From a checkpoint of a small contrastive audio-text model.
Model: 6.59M parameters, encoder arch gmlp, encoder norm layernorm, text encoder width 128, text encoder layers 6, text encoder norm layernorm.
Training: soap at rate 0.0012, 3900 steps.
Data: 26041 training examples, 19.2 epochs.
Rows from block 3 of the text encoder of a small contrastive audio-text model, named by matrix and row number. Rows with one number belong to one neuron. Each number is 128 + 24 x the weight over its row's rms, rounded and kept within 0 to 255. All counts start at 0. Numbers have three digits each.
After each neuron's rows are labels from the 100 texts, of 14976, where the neuron reaches its highest value: "fires on" is the input token at the peak. Only what is clearly more common there than usual is listed. The data: melodies that start on their tonic, played by one synthesised instrument.
# fc1: MLP up (text_encoder.blocks.3.mlp.fc1.weight, 512x128), inputs 0-127
# fc2: MLP down (text_encoder.blocks.3.mlp.fc2.weight, 128x512, transposed), outputs 0-127

fc1.319:145148140112161133191164148107130083138119091096074111126152133135127112138147123135157132120169088120146157170113129128117128152109117114131120131135137155126127180080139161116141147146116153121117173128158162135141132143147098091165111106102089097132165147139111140134129158155065132117092146133148138145155126167105119162119124119085130105145123185096129137109082134097122130110120
fc2.319:091125145161123107061112136130138173131110132121145139138149099136166145132101115122114087139114175123110082108152102111097137128157121125155098164154157137111122147137143095129095082115132135134131159120140084108152143143106133157102134088117147145139076083133180120116145113092185160119130115111115103106082136076107128126149106130160129137125146090145133132139111121133131161128175
fires on: "6"; "2"

fc1.191:151155102097149136114151124108093136142109099124139146086163109103152094125141113112084102134130114140124129116129147108152129166131103154131124128134147153142160120101103079166153089142084144129163143186124140138080060146147120109086096121089108125088149126140137148151131150120142154136122121109138126106102099116100093139119166140119126084184095111127127157145124093152094152125131
fc2.191:127078141124136123101146140091168174136146158122148118120168146133094130109136137061121128080084129123123108138146098120119140145114156114134100107140136151125133141158138142085077131153178128105113155114099102109123156105136129126165170097118143115097143076132115112121071075112140140117144127149131139108117138084132153109102086118134103118149124119123130096108095178123139143099102
fires on: "4"

fc1.194:097174141120114098124120121135131077160131100086142143144134204105107055129122120110108134130116132152111149145086128146141145183145128155194161110148149123121148099124124138145108104135169091111114159098105106095124092107142114129089112143070133167127121140129137133097099167138132158126099107114114122125131101113158118143142130170128142135122145103171136115122127134152126144128112
fc2.194:111113119150109145138089156103115144122098100153138135090116069121176172096144100167149152115125114087148172122131109140123124098130149123105099112128163128144110117133137119074110121172122125147119152156123154175089137126105083131133134115155129100095167140127106140175140083108143147102134196080129129140141150155165120124111120133134107148129190132118138125120131128099106133112131
fires on: "g4"

fc1.187:174155132136101118088151117150116147137125139152128153130117111106164117158171111095123103107144095156101134137103104131112131134124099073113061155177134145143125116128113122129134128124144136099103115138118145147162169109124173132144079099141154106121140117098137123113103084111163159141079119115144130133139108132080149091125141120112116144201137112136064126131139113113123129143088
fc2.187:072106122139144156130126130124136096118126134138155136095129143148096128145121152156147139126155118094146139120102106124118163136124138110162109168096174131133120114132168146085147100087187128141080123129083131115090107157105096167100158128173109127119113140131128149117143084106177165141100100115159152128145137104140069159096124130123166165118134120145140136136119151166141113157102
fires on: "f4"

fc1.21:098118130163129090152171097140142133146106111098145132130103122165171084114123150150082097111125137143131172094138159103127139152134130120095117114163134124116164133075128101176159152156108123092146133116084087168112138125136159092135160107100149136073120152164113119084071137111088126143094133138109120120118117121127159116117144113140110139131140116135120144134166122125088130128087
fc2.21:099090147102135126094099105095115135111087118094177103111155126168108128124096137108154073110150116105128125091137121121082145134104155132136138090131112127129143172150113110135128077131142124075138128142102100133167148137120138150144158081157133172149127126164137122107125119126103122143067141146122164130137111099122145113093146130155166169142100137123134096131166145187118142119141
fires on: "5"

fc1.339:156137123121167097128123080134146129144126129145125106151143138151115117164091180083119152112139091130123098127165112113104116183115098154132130112144133166155131129108145136114189121089178159110131190146138140070125125128144171100141149099097141145114124149167108130137118134122122145131099165120144132089104131116147113141158143155175093135144106125109107108129159146129084150100131
fc2.339:121137126095127128106092131118111148128123125141110168120172077143110095115119106127118124110134129117168133132139096087112151092128153123100145079133091114142112167132144119122149111150086120127129119155171105137159168104106140125127128117107127109085109089180096145143128124133096170145091081136120123117134147138148134146105127080184114147082142130137149113130142190101071142138100
fires on: "6"

fc1.17:094089172166118130138166109154076137062107163140124070165159140118118119153111149118136105126174146119131088115138159099137131082160120124114127158161123111138102129130109103092100111140104156164085103129110120138119127164103119155140122160131118085143145123116105142094108123142136137133098126135117149153147094112189136120143135168135112150126108117151107124151103126105143122105174
fc2.17:152089125136118109090123147125135086109130145107113147129083152134072172132139142110130145128136098150124116145108123165117121187171104129124115108107119109146101115152179124144102155101127113114171130119159096153106106155121139162145138116110139113103137172107135140111155106117141112130130146124118152102089190078083070146110129142163142136109104141142068111126125123172126141124123
fires on: "f"

fc1.45:108139132158142147148109145126117100151121157098118112137169164138083105181091093118076143140125123149092169093146095139132141150129137144120147118119129156119130158122072169162152125119148186134117102150128115191154109135144156121134190094119152148160129155107129149136133104132108148145105129165164112134117135142140128140088117116132083101123125105131122123128143126125177079127141
fc2.45:106121116096182143108121105047122137158129143119088164089147088158144127127153158111169126142140141149148102161133141131080111100141140134122121143113124102156131125142114146135094125126139116113081102080141101101119105100138136143131113142132117113110078114122148101155129133087131152106138163107122145149083159115099155085150092153108183119135101141114156150137116154124108160146121
fires on: "2"

fc1.7:137141134108161132136190142131126116113137133137089144149142144128135104098108138127127116126110143116172122135100125145106108151133120064134127112108124181089144132112133124135120109133126160139090148101115154165097144185169152086096185125130142134143143147108127145132100108155116152150121145174106103121123164117157158137138128088145129040128114117128114133132166126064120138126106
fc2.7:134153148088093116124112085082120140121120121133116130131129114203116120150128131142145111114135125154112128134120132133139121128139143203103106136153136100144151111125132168122166115127142166179092120097095096140154124096123138128133106144131147124139115114144106095126089166090125070125122159135181117121133076128057114110120103133134133149097144121092143100133093143145124172120146
fires on: "2"; "d5"; "d4"

fc1.178:122113142145156105129135100122140146132088084155117105137136132136114121173109128146125110162126132118127103088143173137110094136112084153132135092169101169124150140153122117153110143130123062113197153131119098103108122117112112108129123150147142134140125161114113136109164139108100134137137099129128135131112161088144147150183100131082099137132148157122128132116069180174120078106139
fc2.178:119142101082103102094152149152139121125149124118140154143180156136120153171107139168107112127146145125142100110143120114123092138159156107175076157134141098158148118094191170131128117126121129108104132157100177112151179122123148134139133065100120160124106109102121137161104099121159111160113087141139134143152128176123133142138131133118134110144089127101134107099099098116121142156133
fires on: "e3"

fc1.448:129124101111116160080156119166105113149118173120139112095130147127150133129125124149121153109142126127138118177132154121149218121138125158109110129154171134118115137127134137115159109105162108131069107148084171119104165129151130165143132123103114121156148131125131142127117132101145133074098153140138080160126083138092107134112158111122152137133109076132105116134124091092137113153085
fc2.448:116147120153165082127104179096120117124142116120125135180146171113119093102170166171099104126150123119124114075099081141122118094110123137142120104130145093116161095080159140123106127090147151114150138138090158130138161135112168132147171128135127093130115105111126146133107084157110128157152126126158162164153129150140149121119102124172113178122123148146158121139142104159110120144141
fires on: "f4"

fc1.366:109148143128114092148132087085126126118130131093118187137127119184133151124142128139109144129148134151123160127154153144141153139154154178152137109168138091141130103151140143107119092100107118138150157123074104077102130100143128146084146135131140142117136054128155153089117131058144156160120125150113111099100114137134079090090162126120099110147135133139124144113136121124119131124149
fc2.366:154141111149171156098102141135121139117107105110166108095146149093127103125123142158163125130122144071146128110109124116130135159096127132135122118128169111138116109124091121139159107148124131088112122155100123153102120150074096118120148142095111117076123167081135115171118102151106123118133136115146118106175150147139138155129133132113056098118160111143092163110140172117129080073124
fires on: "g4"; "g3"

fc1.501:155133083153142157142125149096145122143127133163092090133135134139126095161129145111120099144105111153162155116123108149147139138151126095128129142102131149112102122111108151131133128175125128137112128076150083158100076117093146142142164159151131134096088163119094110161124077115090167200147127167128123123122119121145096115130130136140195095120140144126075131139123123121096140125147
fc2.501:114144134127143152100106113093094135087160155083139113119152073107099104114132125128134161155145117132132091143141123146130111102092196151157129114154153092109144150120100120135141136123148159162106115146140073115156134108187129109122164108130147141118136091106089097131102118155126136067134127135136140146144112136167158155122120100142126168112101081103097136115149148167145107133116
fires on: "2"

fc1.415:125146110140130079121135122122138106095140176139128137085118120117156096129134128150113091138119156106132104165117105111195162144129097133106101136141141158138122119136138078097119054135132113154132101150130121184151116111106131107137133112124169154151097103109138097129125109098103148116135130092143124125116125063156110158154112112157142130097117146161112085092111139084094101139109
fc2.415:139134148108097154147116151124138125173108113134119111127146113134161136096131133087122156108198109196160129129104129159116104140110170113137163137160106125129182108112135108153151151104142101130108143100142177145108135136145146170168134149131114123116138145069137112114132146171121136109133138140183092151127138132107129098106126126104107105092155134101160150171149146139157088101127
fires on: "d5"; "g3"; "g2"

fc1.433:107106133090173159137149110146124126134123104097128175109127122125118114186124130148096137114093151144160123088118126183134110125133099123136100122137172143117113167153116144148142116118139134156107118099111098144117123129120133131160156149154187172135107136104118072161156111139087114107123091155110139144099136134178074141144121107136167130159105093132120085134135129139073105145133
fc2.433:130138113143130093128124125086104132156146164096075090123141143117111123111130161112132112146157070155105119153149096116117167129099154109165154098136134115089149138095096140134130101149115144147160087150125153181158112113139131136109117143133111097154089115160128179114097132117150170166162167151159128129134119146097164122141145125129100120112160144111095101130140116114167135100085
fires on: "2"

fc1.340:099110113091145129119138108148103151102142122146123152167150122164123103126114136179150136094128126105117123171133116114148139120144058123150113108157118139153114117093125136116160142106120155100101143166124103061126143080124099134142101100133131147105137117127116103131125132112128154113152109161111135063123149130113111102147134169205124125105125141167097153109160164095157107106130
fc2.340:144107103120152137095072087112148119127139124152139134123173120139154117164120147177120121161150102114118091119165105095149157131133129130092128115096116159108094175153161100107119120140117129142091135168171092151120148163145172122098119164173135094126127114120090116140120079148083141123112140126123126140095145174152101128106138090085128115105098149112128126111137125146109148093116
fires on: "6"; "b6"; "1"

fc1.369:156141131156151116190092121103134069141109112126103128121119180112119107103123085129145080109139128111140137118076103125127144123133128127145138085127103146121168135132126117133114116122133118149079113146118145134100131156098119162124110175186119110133130144160133125124143117100151149132104152167133103134133126115146139097145112129126112148191109124107147105078089118073186149088123
fc2.369:128100079120140164127142154135123139166129139137103168146095114158124078122130148128128138160157159127094119130142132165090158144160168111132128104176126119155125105163157125153144140150125112162150165135161093121158111115095168138129137092128170133140099116137193127094120096129116160111117121099105157104143131150142128095163141117143156093131143104146126161123188108137099164135126
fires on: "g4"

fc1.268:115068139141125114102152148117133147183116114124131069116155098115109135153093137091147128100119127133139118110121111115101171168068141142100123145083146147147101129133092109117126107130180119137117109128058089114098109111140107126129131156138102101143134138123184122116112134108165124125084134128176126130168149099156115088145117131110140152131110153125135112075128131158138105127137
fc2.268:163179127114130152114131105113122136104146162102147204125140132121147127140135129142094173164150124130137116117159152139110109080179110129168139139123128079172165101126124130122120155163139117108141127163115150157126104171146124094103096128134151123132100160107100179086166126158127134131117134130096150092136110172126140160087152100132153126110158116162134139172115141128126134135116
fires on: "4"

fc1.321:115154162110125151132107128172137091133101132129092135122161150136151115160099148143156119115148085123152136141108163148086121119125147089118072119155126143109157140186161144131146121149139127142117102101109138162158162127108142130144106129102162143128143115075151160101109133195184128105104166136124172113125116131099114158139098127142135127106084121097131147130157159151117131166095
fc2.321:143115150141113111123181113108148164138130157117165125138140100151137101085154085154135131146099147120144132132099114129152125157142143146143164144130141142141106132082151124123116096092131132130084140144163159143109106162117104155147120113150125097174142149181112139114113121062107114177120126147121105151161105114140139093144168127098105141126146164137149076144115095067148115099124
fires on: "f4"; "g"

fc1.352:090146096114127091102100162133139125064141118114136161097124129105138121136109137157172110084142107124121105135113151150166170155142150098094124091162123140115149088121148114130159135120180139123157180155114135152129128124090129114120100136121133108123128103101118136100161086061127175129082152141105138114085116119156112085130134117150156114108150152132131107123149166120121150144133
fc2.352:163090108121162170166110115148102159157097105158170188136132149122103097140145119126117072128121094171145142125162133136091120104141137148158178101117150126136136119171128104146149103125128110118125133140140089123111135128100151119146124107120176136116126175124124102108130133130128153135103156162152168141172148165117153140168115131145147134107156130159160137108108118065159116113137
fires on: "g4"; "g3"

fc1.495:134126117153139121140170141097114147167119137114136107169180081154139132113139118128106163142090149107112155131121159134169153113144092154084139109091170146162146139118122117139132134114116141107149169131092080137119076123097134109132124127130088132106122140142135107102150117082115138172121113118121124082145128084087134071099112100123094157093099140084134107119121130128109148139094
fc2.495:132091116089150177121147111116099145122154114100138135142118161093152106129107147099126121114148151097141112120101131082104100155129131121144097098108147152112141158108071130158131112124153140101169072149133117098138117150138114137124116093154131131137148110082152115101131082178118153142087103130113156135121146122151151134111201146150159113142099121146128115119065137133123127091157
fires on: "4"

fc1.492:099130118119142128113087126176118137107111140127101117123124146124154093125140124085097152140115112151129123070131131119129113167123080168087105155167096137096115166130160121118163112146125135098132112143143106144148148132121169098177162091101131152159141109136145135139128107110134118144113134117144132164145125135163105126102098086152135214116142145100123101128125138166098179102156
fc2.492:147114148133135134118197103113146104163175146100116123149102113120086180098089187150119122111169132138119118124125134099112191118116145108131149082091123119196142154098140107162116143136122122122139151121134151131131140086118120146160105138108111128119131147178128151125099124137105150121098143160172150086112148129137137098132146168156135093113129122146151163145146102129117108135118
fires on: "5"

fc1.223:124111180099151111145092130122158159134115120168118113149120139138131120161088122133152105131149142127136112086109132151143148134148095177118107105149098127113138073118127113135067104128078097113185172123122118132135090121114086125127099110183136116166134153120105149130174081156134170128083139153132133100085163116139131143127116130110119105166144142095132115131112125158105118137126
fc2.223:137127125120145124123160158122149108162105104107161110159174136110094136113122157137102104106105129148137129138155107139146122141123206137158140133148181112150089156140144144157167137158135143147153150179148178114130142162164155096148148144101108095164104152118114118117089134083121128114158159151171158124160149163143158132137126092122147129111076117139104114136100111112128129138133
fires on: "e3"; "e4"

fc1.384:136155162142104053108120159146087118131125133112136114083142156124137076135098129136132141044108110108087106121128149117102141177122158151144128130137108110122156138127126128144154124138123143140100146119163161117089148130105123161111109131113145105172119159143151105085123115139171126138128154141075131139105169111134127148152126097159123158155130142132145166113116125111095087093107
fc2.384:105093125176132156127109091114139150128127085126143131163090133094100160111116093142110104144160144136131129116160106111118089108136117138114133139147150148140083118123090124086103136127138136152153129120122080182098110120126146120143102130160131105136126095061076155124122103148139107143121109081123138128160162154128116100123117137129095102095165124145189103158124102114129161162158
fires on: "g4"; "g5"

fc1.115:147138139107129118139129084100081150086109169138150112103171089130132158126133120149099130152109149078142168121106112087145124093102110110161112103113125119138146093152083120130113067142108112123142109185115093136112085131164098146154112106149162107140098134121172154109127160142172086124141134112122110150156154122171120136096116112113109101155141112112104114141112138149132152131137
fc2.115:136082128098175131116118141129110144105105137112081142125076166110099089104167124115109159091133134147095144178098130157109149142105142137085142137138147132148176157101166099117136122118127115077105130093115173118117127128128137110087135157108107153148158175124087113149132140133104143120133141101099091140133158113100144105121140131103151150090146130113142114071137152164122131110150
fires on: "4"

fc1.113:171119125115147079150105117164095126140100156156102095133120144119134078118158082147130132126099131101175137094167112144136171128150127128121096067139126162121145176134139126111136139112170141134147126120129127147145154109129140138134073093111156127145127122144111121077123118146087170094176128111099108105134151089132150136128110123133145103090158097113146112124172120105155097115101
fc2.113:087110134113165149086082150145162100126112067105124149117166121075119131122110135110133151130131142177074131164086117156121069118170122146122153116139124117147142131119115107126106146110121108145112109147160133128138133119109124146119167128151096116102051156147103132129137143104164140136098130134140098124102142159106104104142137130134083131167136150132135115152095164147140166140156
fires on: "g4"

fc1.137:147169127143132115132114141113110140117152116141121132115130167101123162140130134140115092134159122130174106146150160144095137146100080144129075097146154118109137137112143125153120100142088141100126105166110126122142136123111127092146148135180117101105140116086178128128083121158142078164113152133153133137130134116136068090159136183140124148096101099130080121105140120104113176088153
fc2.137:103079092143086082132156152126133097127131116087133135130153108126121087129167148101137107140130098124111123131072097113156130164146093149134139126103100134109116097148125135131118115094164134180156165127125101141131148125152084182110123132118124118093133136177093098137136127165108169083122143128121141082134137134164167134094134113158146094172130108095140131143111123114147158140112
fires on: "f"

fc1.329:121131142109133120087123116134140123125108138115152113128123116101158122097111127136103107105082087101126139091176134109173124159154108135110133131142103129179155151102124143171149116157139156093127175131101125116113104141131146099172197114091106146116092135129143183154093127126090172161124132124107116132128150142172157126135123098137127146130117139150099123145171111159085173112147
fc2.329:146066106150098160145113158099100155124134143101127156109166121147148090118166124108126082121133145140150101121151145119096194140120120115114107120094149113104108157124133113121118121160143118106160117134136113137182146111146130138138092120150110120123133135142144131132095139139164154151059130161158150153092165102148166116143148170155134154107098125111140108109149147080100146148093
fires on: "5"

fc1.51:154137095174098132107150153145099117141152135124149151100134173140175127111156150126081130110086105108118139139143118121116163131132142089100110124152147140150162120147141110111159099123166124085080103127139121073102135126143163123165136147114155120156092125084113154116097117091187121141108147129111085115144090140093143115109162126137138160118155080153113126118124111144114135170127
fc2.51:089148091148106163111124167166130123109101143123128118158120135116118130162156122192141130093144143178149111082141149154140126116134136109145127160122146095148137129081115134111140128124139096103095160138098167142107109152124098175162130090145124118092126118098167119124136123126121121103148088123095106146113114126122101100102089112170116135127100153077142152118115113109141113183077
fires on: "f4"

fc1.97:158100164110155166100126118129104139149085159095155128114171121149141110109117124140114100129098132083100127125126126129111143179157139160172130139112171122194143132131129054142132111146122124123156129159136122120110113119115089110105102104133121100098097112152130154136119178090144138137122140148158149099130149154143163131111120095152150143153098132113059126104142154157105122135142
fc2.97:110109128108142155119149136111104157127127117074130140126166117132148085101138119108090120127086141102186111135165143102136137137109157135142128134109115131148140181118116133115127087150105119122149128103075111149149154120184152100138136114139106149149136138143148100130112106173145126147125111124118094117118196108128163125081196121129151136163162114151131122101147147161113169103092
fires on: "4"

fc1.14:085171108137152153115102153179150142161117155132120134126132136142135102108152147150091156135116143123118128116096111113122119144097139114119126137128140131166126079109155146153099122135164140110107103113088146175156154125111155144113108117173117145160176162110118188103125111130128127112099151138149106164132121142089110082117146126150139155146111115177108124134132070103115096172083
fc2.14:176099148114096119117169131099089110112094131162137134124131124129141133155176137113122095114133102118161121120153147149164133125119113139148081164091145164129106151166150120093160136119092095129153193102114146120098127178120129096141136122128144126107133070132140102128102114094138151125123086115110143146199120101137128168100126116098131127165122144118163152147134128145113156130093
fires on: "f4"

fc1.43:085137121106103128117137145150146141102169149149124124135142124163127114144172110127154134113123126132126136092143140120129070125162175158074136109116122136117094106089100117161099130096126160147160136152131137087150104120115139180138165161151112113136113125121176116115193142137121145107107147142094133171102081128143135114121163103120108118171137174107117090142106123162097127112159
fc2.43:179118158134096114119118124147140085138136102158149104139120174123133145098113146135157130115104126122129148094134140178178141107101130084186119161132076139153122152145152085134170147123118151094130107137109082135120122111143070123121109138108116113156140110155109125136123134147096151143133049137142173124149110142089144154117106126126125150107105095139151155134098138122143114095145
fires on: "d5"; "g2"

fc1.64:090113129129111133105106076115092117146124131148148075132149183142111131108170096130116116107142156166152099119168123141134138118085147143144117103107141123124144154142092150130128155168151112127105151097140097103183147142105154109089154139113104134173082129116123147143119130122089154124142196094095127140132155138098123134166127104183100141113113142110119097110143128142148114121103
fc2.64:107118086151122082119117172107103138096147100098125192138159079124120132120124122105119113093121086151085137094133139115137113122136142127126127112140097125158087155125103128134109123092134145132136072179161148131135094091134067131147096125124114094099145106134169093137106140094147159129102095111119119128126146111124142115137143119135095061138101110140121155157113151122132099101113
fires on: "2"; "3"

fc1.404:121147140130150134151139137076125097105145112103125135171161162135096119131131105143159094176103111165146172114119129124119084150099121097140094162158125134114092174140105153143136108146123133123144128150110084141108123078120127122100193138156139126155104121100099086158108112128125150124110139141157104123117121178153142137083126100146149085169133112154105096117125096109137125115167
fc2.404:152110118144117111129139108122094181131111143092094120086116087145129113116135122115095160137120126113158108167106104160128151107134190105132150109112155122117099133072127156144132131154105158151109097105140086108152093114112129124122093101160110133125105137166126115139155141105128154135118130103095150144093102118122161175133143152110138157106110150091085140143104131180058113129127
fires on: "2"

fc1.424:131103098107168129138154109083104107116106142125154112160117128117144149123113142111138143113111106116134121096154139101120117136194114133148143140146122136132061140131173155109164140143106142103090142187128149099134126127086093108086096102118114119143151147141131115175102114124159121153120114139167118139141107097133089102147093123112111122116061128135064134121116155150141169139149
fc2.424:148115124129157147122142094114144116140157126117130166143172132182088121144141117143131069107142130117116121184131110120134126164091141136096145106103140147076088092131091151158157110132134128170150142111152117121142166121164120124141103112111107120135136093122138163130125109153129168106104108126151149097128132160095162123115161175157177140154182160148122107115159095133100124125103
fires on: "6"; "g1"

fc1.257:162114100149103138111143129200126118150132154114137150127099153131145121129140114136121117098119103139126124118126108132116175127134126143119083168146181118129147129117145149117140111115167098131104091129097138131132177122157145134139123120136153082141116138119139194129115109135154163101100144115123115152126122127066105107079171112167149157152125095147093138096134099086148096161077
fc2.257:126133081106100129118157164118096100104087146125139140106117174139138118137174130152114127123146100096129113105133115147131104081138122094165102139128140105112128100090148102122126129081147131077137115132096163114112162170125117125174158077105118144109131128100098094123158085081150107125111089116172144165155103143138093149129125110115109130132109118131134130169162134160126123152089
fires on: "f4"

fc1.5:157136156103136082144140128102107125084150138083102112128138119162095126141110087105144112126122148130134135127146082133130126133160101146133156095126113136095083100130118105115133149105101145146149170161136133157134133118143149149162156103156133090117107162163177103126124147113084143099159079132115109121146102085123136120117144147130091120112081163084145081096121094152156149133097
fc2.5:130107118098098146124120096142129121171113153198090164166118116085176104119124114135151132136151156146093119117108130153119140119113169109199099151110097145139164159157099112121171114101133160093115088094144142135132120133121131123096132130117104165153110116121148151116118110115098149156138133127149117112125169140099124101132122137123132078136123102153138179106123133129079117176128
fires on: "d5"; "d4"; "d6"; "g4"

fc1.151:160133156132121083138119151119104122166084116163093134113122184101113107116110088111128109093148158111116115116089099135107114148121124175156107089147125168148132139152169099124118122148127114149130127123110106144128123183120126125107108094145162118116091150146140110098117108161153133104112133157133164121088095117186107104176083119133059108105124130112125113097123144105119121124130
fc2.151:133106111141155133109144143101134127139144110073119149107126089117115091097158134154148098128111114151100139141176078180120115130160125111125131106140094089133116089131111076123125127134132118168115129149160095177112107118128119126134127161137146084140122113158181159085105117102149150142156116107105112111123126128124148142152182152154152129181131123118153136125151117130126205145115
fires on: "g4"

fc1.386:138144106119150135101146103075122107114162148175121142175186134149115157131162171132138169141137139155158144139126104141134144149141115108100143099086141175139098146155112165106105124126139138127137162178164119066138140144117155145113104109124101133101158122161097141114167137130134154160126155142177094083124154120140113125120150183141134122168143137109123150122120114114099134125118
fc2.386:121141113073143135114109108146169171181156075116132132129120079138132089150107120114118134141154097104134123129170099122112083136106156139150125121165149166116115157082126113132135131103106146136089103120164094130093121117106107119082160122126113147094124112106128178171123123111109155106123106122119135139124143139140115145110146095138101128075083130098141129111108162187157131111126
fires on: "6"; "a6"

fc1.485:074109152145101119116131123162131138137124174085134117129148092131124169160157136153099134158128126131140145119175151106134157096123100122130115125113157147166149144093106100145152134142142086085135176117131151141096152123150096125143140135125107167096122130169103130113105132107112149113130132080142135131098179132077149162081161146123101119093124113120149099148114078172120120150111
fc2.485:124134096095177139130129138086136190090116109128149120085155125118147132089171128109132096138111135133121115114113126139080143184113153091117148116169132088142133129149115126107122088154113155119118144111132075136176094133101154087151101118107109094111105113099164085129127139140134136170109146130137121118151139123184120121127140075142138125155095115107115097102120127095122163119120
fires on: "5"

fc1.25:126168122130125184132108110091127110118154117194118098141132107145097132162119168115135130074150129121128110114163103095174088144139113108154154103149143144170122166091137116093140108112133134129115120131146128068110137134104149116106113135112144138119159112105136152130128110105150164162143149133132150061114141125111070148161132165178144156117101104143115135109150151110113132143142
fc2.25:133107089060143108136133131137121124177134168113122145165184129143085078131137136149111157150096106110151128180144136126118154147128158177103103123120089122164128113161135137100171152139122151114102163127153126133146141145164138140138131145100082116135147090152126106143145101171109128106134089134104129129128141123097098137099104162166101131104126124137154098144120173148118160127105
fires on: "6"

fc1.116:125161117117140155135143140071095119101130155157113097122118092157122123116138148181091113149095119145139167126140150184129171133127129112128123119135172115099120121132094126123144100167102122133142085105105090122125138115131099163106155176131147118157130144105064131135099112126131127123143146158120127107130111147180103079123128152141121133110109087123110115148164144121100143055118
fc2.116:112114105147113131127101141126138173137149133080119129092146128124101116150141150113118150136139116170139106135166105153149114115119150123139112149116170142124171146103131106130160158162163170105092136108180086124167099180103154150147142089114102112120182140117097087138166114157076137142118091160114114129147152111157141137131148127130135171106119134095100118120092131116140143094093
fires on: "2"

fc1.368:136125160116079082091082123111129117127123140115153110115127118122134105156139137102133125136115168092104122151133123149099111112142142147115121099125116159133140127132131158120154166172130145113152135159111112130095142155137134129115163137132161112121098175110106128149083110142099124120070086136128115115134084147126112135105157121148129185165107159134143179144071124083134109192086
fc2.368:119134107121171110133169154099137174117149145152150141163105127137117124141103141135129084132178139117166145069103124090129141150127137096155117182108141131127144146149113143136097095093147150126101137093127132150149131081120125121162173149133111139128143111089170150130108109091144139126172129112131139131121133108132125072092116183096095100134151172142115090146125130144164144156129
fires on: "f"; "a5"

fc1.41:176114083098188137112137128077111146156119149113103126164168111134091143115122127115129128085132104135107108130135123118117131139162162135105149128116154150135127148135147118118141068143115122117107142150147129088114111118164142090082098119141099085096117117189133140157146136157129135184134150161162156083127135139112127125110149165121115099126135102162097111124092138158105164122106
fc2.41:111089141094159159121137141091113125118114089128165126110176100152102111124150136115107121109088131098141118136133126081127122132135134161161110085113127143157119158143112141116166141173144126128155115110159126139144113144163124097132098152107132161118133093100136136148084108107111176086146104146102145140116176087162153181101153099160124126105123129077112123119106161162105145104107
fires on: "6"; "4"

fc1.500:107187113105132121116130171175104141104155144134135139130154126127170111160149147139123161139139139163155154074134165127160133172079119130123123142141144119136099159147125107121122146135116116084152116131095149108114140100124074135142090127103101111138139164071117192127151139104047115109147136138126123116160111147154124111130159147114148121130097116131120125117098093126103111148138
fc2.500:128120109141146100089153125127148140098075159147166092150150145134122156148108100162192130122126149152109144132122121136149123138112063147142132101131174150104175092118147099136164150126143146139147120099135106139127098132105167120158130132145113110164144126165120143126134139132117086156161162135141081121144142132128142119128079125100088112175154166135150074137128143098166114136133
fires on: "e3"

fc1.431:170117173095118139131142085128076141174128138094098115168168118123121067106127147127114129122101130094115157127176137107139135174122141138127137103126179129144153143136116107146139102123133130146148157158080131131141135123156124098132118076100122100133112146161148112137120152135143163171141131113126158082126120159110148116072170122165116140106122132103102124123108148149143110154075
fc2.431:083118124084191187151156148068095136145100103101142147137160094132126086116127085132132148106132124089149113170153141144131163138135155158140111109093133157182129156108129127129126110172141152091142121105128094144137138154124134142091133135173115160126094133142145105115106130100137161107088137151134128146139176105148159120108129114161133135136119107133116120128116140174097118118118
fires on: "4"